Rows from block 5 of a small multi-label image tagger, named by matrix and row number. Rows with one number belong to one channel. Each number is 128 + 32 x the weight over its row's rms, rounded and kept within 0 to 255. All counts start at 0. Numbers have three digits each.
After each channel's rows are labels from the 100 images, of 14976, where the channel reaches its highest value: "responds to" is what is common among them. Only what is clearly more common there than usual is listed. The data: made-up road signs on poles. In brackets: how many of the 100.
# r30: branch 2 reduce pointwise conv (model.blocks.5.r3.0.weight, 56x224x1x1, standardized in use), inputs 0-223
# b30: branch 2 3x3 conv (model.blocks.5.b3.0.weight, 84x56x3x3, standardized in use, transposed, each kernel summed), outputs 0-83

r30.32:049215151128128128128128144159091128188128107128090207177142128128117227120128187054136128128140128061128128228204128107128128108113128146128255128128090188128093128128128128128083128128075168103128128128128133128069128128128128112133073125113043099128128175193128075128111176128128100113128174172135128124149100128109124128105128128109128128163197128092128128128176128077128173128128173109071128122133228093138128172114128128108128115091128128128114128150137128102128081128128128128128128128166128111147117128128119128104119128142101124128128128128128128128128128123128128141162166128179128128128028128128128128128087112019079069128128146066103144128128128072128128106128
b30.32:129150133141118106113084143132177151113048152117130098141119077145157102117157116089112111146141118119143095128034171132124114147077111114113114218124117074068114121151130152100169130137095177125178178188084166156114125108100111126133103121080109107050
responds to: purple rim (95); circle sign (48)

r30.35:128210057072128108156083236048118000121082100128160128128104128143128145150131168127075136146089125017179123094149128128128172160131128128128128128171083128208128053049055128128169148166128071117135090128135163136120128087128128128128128169099128128128128128128128105128128048166116128075151128128128128128120128198128093128072128128128093199128100128128128168114128109138128163097121128128128091145107154100128128163128128076128130128128201149130128128123128128128128217128128155150128128082155128066095128098128196128128128126128128055128158129139127128041135102113128126128128208128128128128066128128128186109128128128122170128128128152110128120113104139128128128117128
b30.35:122151159110097122088153150172100153153158194180154152145115129162115103176107184093122191101223144127134141193135144176160177164170123148129116160152109123083099142108097143111135145142175130146176168120148140148186178158170146150087145175149139128102
responds to: purple rim (90)

r30.45:161080144128152128099185128128128166092233149128161107082128172120185128087101128207128124128128128128128128128128122128162128128189128000128066128100128006142203119169128128128128128093128173113128128060128128113081128091120128128128058128100087085128094128154128128128128128128128176080128128170128128178128134128128128142128128139128125128119032147128209134119194128128097128128073128140174128042208128128128131128102054128128128128119122129128109128106128102128175128140128128128128198152128128100165128128128111071128128128128201134131128129128060128128128128103128128105164128128128128111070128147128099076128128066128063103059078128128128127079128128128071178082121
b30.45:135117132153123172144120162111158209073164146125099106144123140056109106125123112116139169112109166120061125156200084111149113094125167175082141104082183103170195121112140114147173111136117136145175155123129092080110117168133159125198168102113150103084
responds to: brown rim (50); purple face (30)

r30.10:171128128128116125197128043142128171128210128128128128128128128139128128187136128128128128128128128179072166128070128128128128128128128166107128085255088158128131212110128100128128063095128129128128072128132129128161114128128128128147128119128128181149110128128128142128128101128128128128022128128123128129120141130115173155133128202128134116128077150080128221110128100096123158128192128181128106178128081183027153128128128128128044046128128184128128128128123128128128125093128128128128164081128095149128128138146128128177139128180128128128122128128128128224128128128056163087049085128128128128073128099128128128096128128128128131128152119128137104092103128128040128098079
b30.10:208089124199129108142086095143133102173102118143135098112150116098121120139071093154124120166083150104088121107104126097117102163142167117135113116112126157082133076058137128091145120114102170113040135145096112151077114116098154088084072112184058134122
responds to: triangle sign (80); brown face (32)

r30.15:128083128145128072117128128128129116099073114128128128242128128137097128118128128255099170157128128169171221088128128128128128128121112073128085128128128128128128066128177128114128128128128128128190128128092128128091128188102128128128128128139199128121128128050128128128128209184077128190092096095166128134128128010128171120128090128128127144143128078128119128111128128128056128159104155128112128128128156128125128128065128104128162128141090128097128128128128142211128079165128128148127128128079249074128128128128128128071128128170148118103101128086089128128152128180077128100128093069128128128101128128163175128228102128128197128128128128128165128128128128140128128126100
b30.15:170148099094148144123096144131083113097177118085124150122103135168035159113107114115127104125083112028137153096165146131061168138109132148145220104094104133120107121088118119149114102205103090135107131148122099103095142128136085110136126163090189141122
responds to: orange face (39); pink face (35)

r30.36:128160167128056140050128255173128078091084190128128128128107156138128042128128128235113128128111117155128118128104085128100156128176054128128128247104128161214128038154128128107102128074077079128186111149145123160128128174128128128177121105088112128128128170128117128128132117184128101170128167128111111156127128128128128124128188128165128128133128107147128165147128128117128151100129128128128151115128035087128128128128128128128128128128197128138096128128128109104174184144128128128117128087151120128128128128117128068103126119128119128122161131096099128128128128152128128128128128128128096122135109128128199128128172103128128128105177097087174063128128128128054128116039
b30.36:122070129143154111006140138156132154032071169130103110056148116154107102162192123141153151138153112173115144158149106130142113124093069129135114103142125109126134086076115089160096108135170129132096121126062132075138122100156135150120132112166155128115
responds to: pink rim (50); red rim (44)

r30.17:099128128128114092128128159207113067128128115000128128154128128128128165117128066214128128186128128184128183186120102095128068128142128138128128128121127128151120128128123047122128224128093132128127128128095152128128119135128110152128128128128128128174128128127128092075160197128128128128128128118110128040128112167148087128088146128128160200128255128104128130116128152115169128149128128099092128154128168089088128146164128128128128128128184128188097128186128128128053128144162128128169128128091128128074128126128128174128155128084128158136128133128128128128168083136128081128203096141128128207132128128128137067138183072128128128128128128128112126033128128077128132112099
b30.17:136207200110130068118090142218106136089140114103118115131150121137143109133121118149110154159119086128177145136096132141112128120143109082141134182163173140128164105122081128068145110110143158127122169187116189149125134097172112198148105128036161117109
responds to: struck through (37)

r30.48:128128166128235128194188129162158128154073128128128128128176128128128229147149128107094128128168128128149128128014188052182088128097128128099123128255128171169128128183128166158128115128128108085128129128120128128128115128128066073128128071090116164128114128128128113143092128128128128152097028143128128128128093180128128128128083154128128128128154123128103128128050081128128128128128178096095096145128025103128128153124131151155209196081128189128128099128128128128194171128128128109156128091128079128128128099128114128128066144128128128112155190202128146200128128128110128098128172128128128128128128146157128123177128128139128128128128128128128128128161109128097148128191
b30.48:186076039136182166133127105145107199165131107135182090179137083141202110161107150152088082165087125138148112130159112129149119115150175121099134143088061168172126155120129177122191146107106144108102164067114136157152141125107144115107141120147108120135
responds to: black face (35); P (25)

r30.44:128088255128088128199138128120128051193128136033127128178178102128128215126147193128105128128171128209128142141128252070136127093185128128128148098172139139128128128065164099128128128077128151128080128118128163128082166128128104128128181177128088117109128174128074128063116045128129173072166110135082128128128128075128110128048128096128128128128128115172128128176147128128128128186155128128095128128128128128128128128128094090128174128179187102135128095128128128128240088064128128128128146128128128128128128128128119128128153061128128131128128128181128128162128128152128128084128128128128128128158180128123128168169128128128128128128135094128128128128128179128109148086128
b30.44:095145075064158121166171118128078127127079166096131099122126080125119143095118101143163153168116135125154141178093175118043138125088111094142132149097147105092122126123084097168082154172120170148137090120162144100081137168119130172089068089103126101047
responds to: blue face (62); triangle sign (51)

r30.49:172063113128203081078128103078118128097092128096128128143128174128156117128128086091128128154110190128128128128139128128097128128128068128128128177028029128128128051128128128146128128152128101250128101128116128128128085152128128151138165128128127128128128128126128128092181128116128213122149128128190128170082136128108156128128045131028079128106128072128128155156128136158034118128128102128128128128128128128128128128127120182128123128128128128128128148128064128128218109128183154164155101128152128128128128151114098135216196122128083109128166128128128149162156181140128128113128128128216170128161164062128124128128128128110079211162109128113035128171118128128139128128128
b30.49:136166102114106123137132105172072093198195125125148124113119152158116158124164135157176162127138144134140084144094191128102142175129107106153116158124125102085072179118146126121110151122123114231095135107141150160118110122141089146112158241108139189121
responds to: triangle sign (74); grey face (61)

r30.24:128042128087128128128128155128128088128128189128128128128141124098128128106128169183248128168108128195147128119101119128111128080128128171074103118101037050128128040194128129128098128160117079205128162109132128128128053139128177128128161128128128128156162178189077147099199128117128128128194128159182128087128037128129128128128049093163043223128085128128085175123128128168096128128118128128133110108128129128128109128128128149128128128128128128128128149150110161128171128128121080128130180128128030073117128211126128128083128128131128128162128132128128167088115128150157128198104128082121128128107092154099128154128185105128154124083122107128103128128153128136128169102128
b30.24:072160142126160167108127141129090168072146126118088137108124093146045189065107107138120131121149091142117113142184146114152161062101125163167146135182118075143163080122107084147111093136118151128138120135155198127100114207091105097132122131148176170093
responds to: red face (34); purple rim (29)

r30.23:155086085080088082068192128108128128128128128128142100184128056128128128215153109072128128141113128115128059139128184085128146171065128116128103128073217128089069128128128128128128227128128141159128177128094081128128141128078150177065137128128130128128136084085128128128092128071137124175128121150161141127128128122128128155128129149128128128125128092085128128128089170255128076132091128128128128186192128140128117128141128085071170121128128049129111128128073128128140158149106128128128153139127128124127188219160128128159128122128191128063164128128128215128162101128128128128196124085150121156094094157128128175114128128108128149149128128128128128115101128159154104080174
b30.23:152138142161118173146132124120143143139121114171132153104107172112153163064169144132172101101157068146153137130145147204094092107138127105124151108129123169115098210163156202115148170108160122131127117100162129188110120081136064120153172123205143180179
responds to: crescent (64)

r30.3:183170128094128128109177128109065128128099128131128128034128151128083128212171128128254159128152128124128161101128128133128152124098128128128128128158128128108128128128152128169069128128173132158128157110195128108128105128128128128167105128087091132128141128142117128128163128128128134128128194091128032055095195070166163058182128128178097099132082128076050175125143128132120139143128107181128119070144075128128154128054092213140122122128128128128128128113087128128121068150226075090128085128096152128128128113128183091128032145142128128112128153112128128150128116164128128128128157128128088097097138128108128113120091132128128025128128131128128128102105128120037128095128
b30.3:126032102106092138145062144079202123119137107130110102080105142111132151091115149112075117069180115124119137109162124118135143134137115117097151098151114127066124167067109157109145102112129130103136141081208082128147109169121120115120058048101151143139
responds to: pink face (44)

r30.41:255118098128128128128129134077128128255081128122175128128164128120190137227106128041135086128166128169128157128128220088112128128129128128128100105128128128128128128128128128128128128128127128205128109128168159128073098128079128110134128200077128128128198128153128128128098128111128146128128162123128128146128220128078128165083146128128128128128128143209128128128243128164072139128128128128089095179086128128128040128165128105101128128128128075138060099122162121174161160043128119149128128128156128139119128128128108128128103109121083128128128075128076128123122162128126119128128128128103141128061160128097128085128128128104133128074133146128128115128103128082128128128128
b30.41:101216126155162138156149114091090156159146139164154134075166176084123126152174084161084136089141170108153093134104129124121102142086111137159167185132110144143178184113107131149160122094137135093234100126152159132093137057131094092090133137149122123128
responds to: blue rim (43); teal rim (31)

r30.39:072093074128163084128128128189158144128243147071230128128128177128145128128128048128066130102128113128128128128128090128128066070212128128064111128093031128180147050139128087128128164099128063187164128197070128074169128128128128128128128128128128124088160128070128128128117147128129255137128128128158128128128148128128128144128128128128128130128128128087128128128091128128158081171128096158128128128128128161133128174128128128128098138113216087180128152132129128129128177136106129194128188128128128128128128108128128114175208128128128080128128104128076159155128132200130098128128128128128128100128178128111070063086177128128128131117184104128128128128128128128128174128128
b30.39:153137134207116108133133054086122135089134147156133125137086141117127085132123102118117220129111135160083187119148104150179083096137100141130140125080195121153133126154164131123131117144137111126103144081138196107105139091096138137235131144138146053109
responds to: brown rim (82); circle sign (41)

r30.28:110176128007128157128141193128181128128128162102181110128114178195128000128128040141103128128102157128144128128128054128088190124128128217128080185101096221128141128128128128128122120149128087063075072168128086085128128083159095198128128128196128128150128149128128198128099128128141163128128154128128126096128163128103128128187128128128128193113128128087128128128128128123149191128107128047055128128197083128128128107128078091128128128150108171128128128128128128157159128128128103128128164143177098128128094128128136149128139112128099128198103128159052181123096162102147128103134189125128128128128119128128128128128122120128128128056128105128128090139128133128128123173163
b30.28:142138152135124117137165108119123155139090124124115155159121153134125086118177130194098130127112113190169179060080081078088113167097125163172155104141169163130127174153096114138116124132166159119128137134135047075120090069108155113126076086149091103211
responds to: pink rim (53); red rim (43)

r30.52:128094128011249128139128128094120088126149078128136123136128128101128128176122102114128128128128128085128128128128217208083144164140128090065128076110114128128128132128100069128106082227128078189233092145077112144128128142128123147128128128078178166128128128102170128128174128094140152128200156128128101092128152231128140128128128128128169102058128128128122080128132215128128128128088128128131128128209128128180194126128175128151088128155128096128189174128151128064100128162128128128143062130172128128128151128128128055128114128161128128105162128128128128128181128061128128126116128181082128128128099156128123128128164128100128128104109101158128088128128132137073131128128
b30.52:064136099125127138111123147155167088109138105132133124090118126085122073116092119100093108097146154094039114152124125146142186114051171113154082128113116091154114141175087043077103090162141110115184086110144171116116110128113094182123149156150150087087
responds to: black rim (48); blue rim (25)

r30.47:128201128128074128047128128111128128128074159132128055077103128128128071128128039119128118128048050128128128128128128137128128128128128128128157143086116128128128128138128224178128128128156109121128128128069075152134128128128137128067128123125128143128086128128128193184130098128128128109122117128128128228074128178128128159128178033108128131128128128155128128112128128152128069104128076047083128155128174099128128128202128128128128128095067103128108128128119121128128128128149060126129128096139185191123128124128173117128146128128119123111125161137128128162083128051235128128128157221128128147128090123073128049128092099107128128154128231128128128128097184128128096152175
b30.47:150106103222125062131138131067100140148117143153175107155120148119192169166150097132112190104148171162123128171104150151106091139125117143106134177131149129135136207127137130108108122143175057069134105098135173153096154130183063164139142100152103144128
responds to: red face (55); 90 (25)

r30.2:080080128157160128080128066163128157128128087128114125128083065114159084090128124161100128128128128115128128060190128103104128128128146128134093089128128157078170079128128217151128128128167128072128074195128054239178134128213128115128128128128143099128128142156128128128143084113128131177065128126128128112128114158091172128128128128128128128112128128128200128091128128114128045128169199128152128153148128128128137128128128128163164128138126128128128128197128128084128190114122128128128164229128114178193128073156128128128128126202128128128241128128128128128128067128046120128128128159133128128128128128052128083140191128032128128063125128128128099128128080128128128128128
b30.2:113123133128103115099083162079244100099113107112146117145114115084196084168109138099104145120133126114099142140059124189147148116107137125107099173168148101125123093148169087103097143150098156145161119177184163122098140109188086161131128170168117077112
responds to: red face (55)

r30.1:128128128128127175160128139041255128099102128128150130255102128101178128163087128128087128243128191132128167128103168179128106128197201143171049100128128072128128178074068128128128128182055128128128127115128128128119128128191128128128128091128133115161128128157177128128109127114154128128092126128128100169149115128152128119116148128128106173128075128128139129052177064128084128105136128128128128097103128128077128128128128111128194128132128048128128128061139128128188128117128128128074128128157126102128121107077128128093145159128071128190053128098128128170128128128128128128193107128128153108117086128128128128104128141102109159128113132128128089128128066134122128141128
b30.1:095188064097081083128163209108135123132092133166139143073107181063095117120140141115137073125136145091146138165123135113120190139150180109080118115109136183137097118121077156117097104121096107098169064137125099116129085056158173109107128147119151133103
responds to: bar (58)

r30.7:112076128128128176128128131171128145128128084128128220170118113128174096128078128152075128156128082128128114128169031226128107160124128095128128099128162098088126176212128128128183128193128128128086128175113128128128231128180197128167128048128048069128128100136138128128128128128128106128128129175108064128110128172123128128128128176118026146128128128148128158125128136128187072128128128128128128128128173124088133128128111128128128128128103109128128055128128128178162128088049128128132162083128128121170128151128231104128177128128128128128112104128145128033128128009128125090071128129102139082128128128158128128128128128128128151128083143094128163128128128152128128126172
b30.7:097156119107184182119080151144166166132143108142098129100142178102152129117152163128159057102142088116121090105165085161171146126178154153122123134082118149107100123112138167128092135245091143122152096167151134150187068137149119113172162134116110190142
responds to: bar (64); triangle sign (49)

r30.43:096097148128092097128082129128128098133174066128128128107128128103128128094133128149128128128128063093223128135128128128128113138128017143079128168107132128110128128128128239042128096136152133138128078128128160128128109109224128128099122128200128169086128128061128190128086084128118128116183065100055128128128128128128128128141202128102090128128146089128128128128128085128103128234128128128128128141128128128128101156173128095172159144128127128128091170128158127172128128085154087153128128128126200128189128128128128128128155128128194128130128213128128113128131128255128130147174128145171110082128136114138128098128128107128150144169128182068075142133128125176128128128128
b30.43:173137097220139126209153128133144083201153122137161113106071086213127086161107164099115124167151091138134110126132115145114123128119114139128141119123039110127133130123128207107107122196123098130146129100144141132108142165146155147117082103139135107195
responds to: crescent (51)

r30.9:128128128128128128138166236128096169128128185128128128128092128128137120163066133104190128094128130079078196128161096183234128128079128128115128128145226128071128128157125114128128206128128128128079128083128128128140128128117137128066068128239128128128165128164128128128128106130231000096128120128114136128128106084152091128175178128106128156119180128128128187145102128128128159128064175114128128105128115128128057087128128088128086148128128128128082126128134091128102128128128128125128192054124128128128128128136152173128104053128128093128089164128128128137137128128071128076128098128128167128128128133109128128174128091216128128128197113134160128121133128115084128162116
b30.9:161057134205101162117165116140149113078161207197125125133131084103130111145081124077108152159143113107108120131169143092163087149193106163095131142147130074111168078079142163120165132140161087117086175167177148096114151121118135141095102131154117149107
responds to: pink face (39); crescent (30)

r30.50:128186128128080108091128171105128183128128128136115128238128094128107097120128078129151134237128156112128129072128128230076128128123128128128128200104145165128128070069128128128128194111079089166232128128108185101128126128128076128121161128128107128128128113128032146128097128143052109154128111144143091128128128128128128128128128121194128128128091128128136128128109128128128128128128128128128163128128135128193128156128024128128218183140128128128128092148128252080128118094128128128128128069147128141116095156128128154128128128128057102178071128165012128138062128128124128105128128159123128128128128128136130141140128170128167128128146097128109128128128128128173116170174
b30.50:130192096069123087124139174168121178129118152163170141128169072132154200132179109153071108160168049142116131113112102126086149174115135147122153158092150181142111174122121134174093135121156119179109141168117104114122120085152100140081082116105139148195
responds to: arrow right (57); bar (30)

r30.5:128128128128098128135146128128079128151125128142128093128161128103128128128128128128128146198128128080255096179128083195128128152128160167167185128128128206128128128153128128105128229128055076128113128143231128128080066158128128128035157077128140128172101128128075096130128128048128128188086181150137121119134098128128137128087128162128128128156084141128190128073124156148128115128083128127174128166082238085144128165100128128160128128128128128136128128128057128204128103108151159209154136128128128093128097128128128128128090128092128093104121147128136128138128128135128206079128128071170084061128097128093147128128128128128075105128089128128128112140128071152126142128128
b30.5:103151141047066147097159183089186120119155149114129171146131149131139140133180106141129113120102123115093147102174139133109160081100130145074172167133127209080094187188136191177118121129107115126121134124112118177134178097138151149138125122106124044113
responds to: purple face (61); bar (34)

r30.14:121128129119128128128128128128076128132128128089128128025131128113086128128141161122128169146128128195108102073128077128128128128128102119128127128067128225170128128160128128128167128128128134128070167079128128158143128128094072200072128128078128079096152128127121091128128128128149167128128128077128170145099128153128178128117116128128096130128128094128099080092115128172128080134154128089128128048155147020200128158056115128047133101128118128120128166157128128128126215109128102128128128144128165086175174109192141155156086161128074128143193157128155151128082082128094128187122128132128128165128169128137121150128128176213128228113118128190180126045181112111128128129172
b30.14:155107129125121098087163109094029128107166043080102128129074134159165112137116113141159119156159113143122133161126157141115099156100095106172128149134066129041140133123102183134178117115168086136114054142099143109063148116137123128135134150097139078088
responds to: blue face (65)

r30.21:114128128128216075174197128128196209128128128095140150197142143128128174128128128128061156128128244095151077128128096212136128128164109128127118113204201128172128091109128136128075128097128100178084084127128128128167128128167088128128128128143131107080100221128129128085128128115138057128128151077150128079129128164128062128128128082128185166148128128128128199145128079128202159128100128128110128122128144034128128150098128145128128128127208088091091128137128119046128128130101128128128177128128128084090128128128214128128145055055128074128128128178128128119128128128128155196128128128128128138128131128128128128094165098128128128128128128128128111128128128091128128124059
b30.21:100145150109115105115129125196084161147156104148084138136096096157149076131106172119120132201137101145180101157096150145190162161214134170113110157149123068177167162120173107094115125102085122112103165097147173123171098075135111119102186137098162131128
responds to: black face (42); grey rim (27)

r30.19:187151128135074089124128191197116128128089215190128128168128128108112146121128206128128148110148128098053128128128128039128128072128128128170128128137128128023128128179115128145128128128128128205128103128128110128128128097128137128128128107128143150128128101128128128128128128182128166154128152181113128128128063054128185128128112128128128104128128080135128128107121128127118161117128128219128138128128168190114119128084128148128001128128142203128128128080128128128128055115208176128128055128128155148158099128128130128128128079128128128133127099130116128185128228080128128075128128128235128128128128128128160128128128128067128088080128167202093081128128128128083135170128
b30.19:138082096131101150136124172144223067095182097065160137110099119055103128128111118144109121087043182109115144160177161070100110117080082141121162127183158104128125125123097092109164147104158157115159098137110087117089136151150137128131107116100132162135
responds to: pink face (79); triangle sign (65)

r30.31:110142095128099128100064172068128128053255164119088085128107166054128128106128153098168128128100100045049128128128128128149092090128128128128079128168100127128128120128128128191089133107181128128105128128134135080147064128134128128128128128165152206161116097115123128135128128128136128129204090128101128128155137128102150135045069133128090128058140128128171183174128128128128126077128116128053128128155161061131120128128101123128128128156128128154128128128104187128160118128128128128096204128204128170128128105128128112128190152128128100113128128128044255177128128105128128128128149162078124138128128128160128128128139115128128200128128205118128128128191115064128128128121
b30.31:199067124167125123180115126122116165141135169135122135199168135141106141175134151103144135148124140123145107186110135150092165143138115165142171133141183130152108143118158186178149096197186126233121127173102109182101140144156179157126125151129108171127
responds to: ring (29); black face (29)

r30.11:128128064037158128201136160157128222150123128128128119029128088128086128166128128179128189128087155133128137128183096175128128128207128128038073128128128128132124079160075103128128128128128128128142133128090056128128128128128112128162128128102179128091128128128090143060128043112151226130128128083136175128128215128139171040128128128128128128128107128128179128178128155163160163133128162083125087128113165128184224175128128128128135083133128030128128128128145128153128128138128115128139169128128128060128128019128128128135108128167128120163128128132128141167128124125193101128095128128128128174137128128128106098128128102128067128128116128139076079147135128128128128121128
b30.11:129129086135150097128114133099081145094141116152116115123103125101098104091111037150183173205064115074103112119129134138119092154170124133144121081137119081157117131158136124119152147147072113134173095104107106081142049116060118155159121178156150163065
responds to: brown rim (50)

r30.13:062086128128201118128178128128128105135128128127119072128128128128118128129099128051176128128108211128145128174128085128076169135128128128128167157128096128128128128128128148128128128128175205196148128158066126128156166122143128128128135128128128128128220128075107063116076092113112108128128108128097128128173166128125128116128079130116140080080213128128128128128109157117139147206218120128128100128180128128128143158128128132211128079126128215191128158072146128128078128161128128128135128128109128183128071128128059128128128128128178128161128128048181113128080232128098128128109069135128150056149128063097128112128161128128128151118128203098138128038114128128128159128160
b30.13:089081140126212100117145104159148121151082143186167075140168060154123134074113082080130109152177102141131102083112117139106164203105114145119083103107097129190117139134122151085161128160083059128102115127075171136109142167114154130142095150123106111136
responds to: struck through (60); outline: triangle (51); black face (47)

r30.20:128084128108133117128128055104087081128128049128128128128128090128141128128142079129081128107128103128128175060255128128170128229111128128042090062128137128128128128128225073138128098137128109128128128145113093064128128128128128104128131128128128128231128128128128150128128122131099128128115054130128128117128140128142128128192153127120128128140128167076128134099127128128162128193128128117128128128058128078112146128076177206128089094209147201138128128158124062128143149128168125128128093156128173128155134128151128115128128143128150142210214128128128119116128180128153128196128122232128128128128128159111173089086128141128152151128128094111128128128147128127128128109067
b30.20:180117173155173114143123094105125117160109153121126092130071105135149092169104189114147120104177072146130121132118108154149107118163115095088090122121111091089152131165159166094130095078128109115126083111160158117074098174110047199068120158122078110190
responds to: ! (28); T (28)

r30.30:128116128050231128061137128176109128128116128203128128128128149128128099107124128141128128092105057162072128128213137128128128128128063151046038128062132200054103128237077128121128128121090128105071087128158178174128139128070128033107128045128128128128134098128155034128095094123128128128128128128121128128128073128128128078090128128128128128028165128128128128128146113128069128131056128108128128118128196128128103128072151170123128207128128128128123128128128125128167128096156128142130133092128128212128110081100164137128183128062128088128112128101116128128099128169128128103128128128155113128128128128128128128142139115098094128128113128159093170128148128151128128107151
b30.30:106152145122180123146081093131161095178119121116129128104092104059092135127142101138140136174095115139151118115126126159143054124146085088162153143122103044132126161131164128169112112140105151095160105188144103010148087147120075159154164146105085128163
responds to: orange face (43); drop (34)

r30.46:195099128139128097128134128134173128128128128150226076128132128128128128242128128129126128075128031128181156128065167095128082128128128128113044128128128128176091116152128150144128128128128077141128090113102101128089128128128128128128196128128128128128128102128087141171128128177128128128128128128088128128148065126128187109083115125128122054131090083096133128079158128128128128128128128097128128098128188128223128155128128128000116128100100106128128128208088128128128175128081128141128128128128128128104128088173213116153128142128254128128128128156128128128128194128128085128076128207128128128172128104107087086177128113146128128128128130094186128128128128136128128128128
b30.46:172070186183084118127095110122103054106089137129154132106105140111107134130109144156131142128150132157155085121135106113128145124095106107104137093090179053139172135119144103119159093051177065092117097134184127054103111130143073135101127110187161096136
responds to: struck through (52); crescent (40); face: pink (39)

r30.38:187132128128115161175128109128128124178081128128048128012128224128128206154128148122029115128128163164084119101131127128191120119142042128128072128142126128128128132128147147056107128128128128128084048100181101128128136193128128128128086086128128149128128063128050162128128128128128128128138107074165093128136077128128128128191123157128128185191128128140128128102103128138148128128161128237151106091089128128128128120128071128128104128128136128128128128128128183128213128149205128069128158156197167112168146111128094124128128090153077140110128116128162221116105152150084128164128067124179103118128128128128128128108106079068128128128144156166128122133128136139111128128128
b30.38:170077086135176170144141048137118147128095125149129157152106125201207171107113129172086103097098202131123112143119139089150131121131152180096096088171128115149149134112080164137086154095155149175125096064137125094141166098079094124088116106155139140139
responds to: black face (34); grey rim (30)

r30.6:159099172072107105128128128128058074102177128212145128181128079128090141128128128128255128117128032125128196128128128128128162074128097123072128193125128128159116173128128128128128195128128128236190074128128185128082134128128128079128110161128164128128197121079109128128128095128128128128128128156128128128128128128092160141128209128150147128128128128128128144103128128141209128076135128128128128128142128157128098128211094055128128128128123121128058086128128163128128062146197128112112126128096128062128128128159126128128128128128062128190128128058128128128142137128128083128102147162128172093128179128130128128154128128128131106128128128127134109084151128172125128122109
b30.6:127104127166168151114110125145110112157094163144103096121228125100084172138075093098105141127136089126120119073112130129114066162115049158156173134125153126144139107113149122129186043054175074124095190130140133142126143176152147098107114138132154143124
responds to: triangle sign (73); struck through (64)

r30.54:104049128087146128088125128128111122128128104090128128128128090124128113128128109162128255128084128207168093022128128159128128128128155168128128112128128030128080128128128128133094128251128141150097128128128117122128128128120090152177108128163128177149195155239128128126104128128105128128128128134163128128118091223128128117240194128128128128160088125056128128080128128128128101128170116145116128128128128128128128142128164128128128055209128178128071128153124078109095128128062128128128094084155128195108128181128128128128128168128045128155128128119130176097128128128128182139128128179128128128128128128141107143128128128146136128128128138128124101128128072037128128128129
b30.54:050144161146175127113122080135083142125128091112153093131139139147079142073140090103092119075130089131082150140121097145214152139046117067092133137117139111140173098084092125138080070153104105102147104124178146152151134139085136145132179155070103137131
responds to: orange face (74); triangle sign (58)

r30.53:128235108083128112128128128082128128128168146128128128128016139255128128128128193128128128129133068000137128212128106128127128140121128092128128173128076255113128128133128107128096128128125137152193128128128128128166128112074128128111159128158096128128125128189163167110128066186128128128140128185128128128157128080149128212128100137128174128097128128128153128128128128128080128128128128168128128128112128188110125128156109128128209103128128112128128128128106128128128152128090115212128128128128128054128128143169150093207162128157116128128165098128128128199128128128172142128128128135128149069128102088128128170119117135088110128093127084083128093119128128128128128128130
b30.53:177145117135110101040180158138177125096117137136128100171119165162200106123155151144082120108150152134144107138136083139095115199120164124118148126150063133083109154142174135071147125185169116126073131164083139124149218158145148104120104136120084121156
responds to: pink rim (35); purple rim (32)

r30.26:128128156050070084128128132050109128161063186128128128152128128128081093128104031161128128117160172128131055128128116169147128184087128128142081178128128155128128041128128128139125128134174110178099069168110128128128062102142183084086132128175128128128128045128180128183134128130128189128113089190128093128073128145128128128128128128157128115070094144128181186128128140072097128168057116128128128189130160128128116079128128128128037128128128156128114128128136128128087092141190128122120128128128128096128128128128128123182180134128128181128128104128128066123128205128128141161123128128175115081148114072128180073128057057128067213128132128101128128135151128128090103128128
b30.26:115111115118096139124158161155110109165132144133154096186144151154219104135138143087123150052126130143152159180102147110117130170114098107085188156108190177086075125098134102142093111144233130113140120110080106174129184136129122135117099073108137156121
responds to: triangle sign (82); white face (68)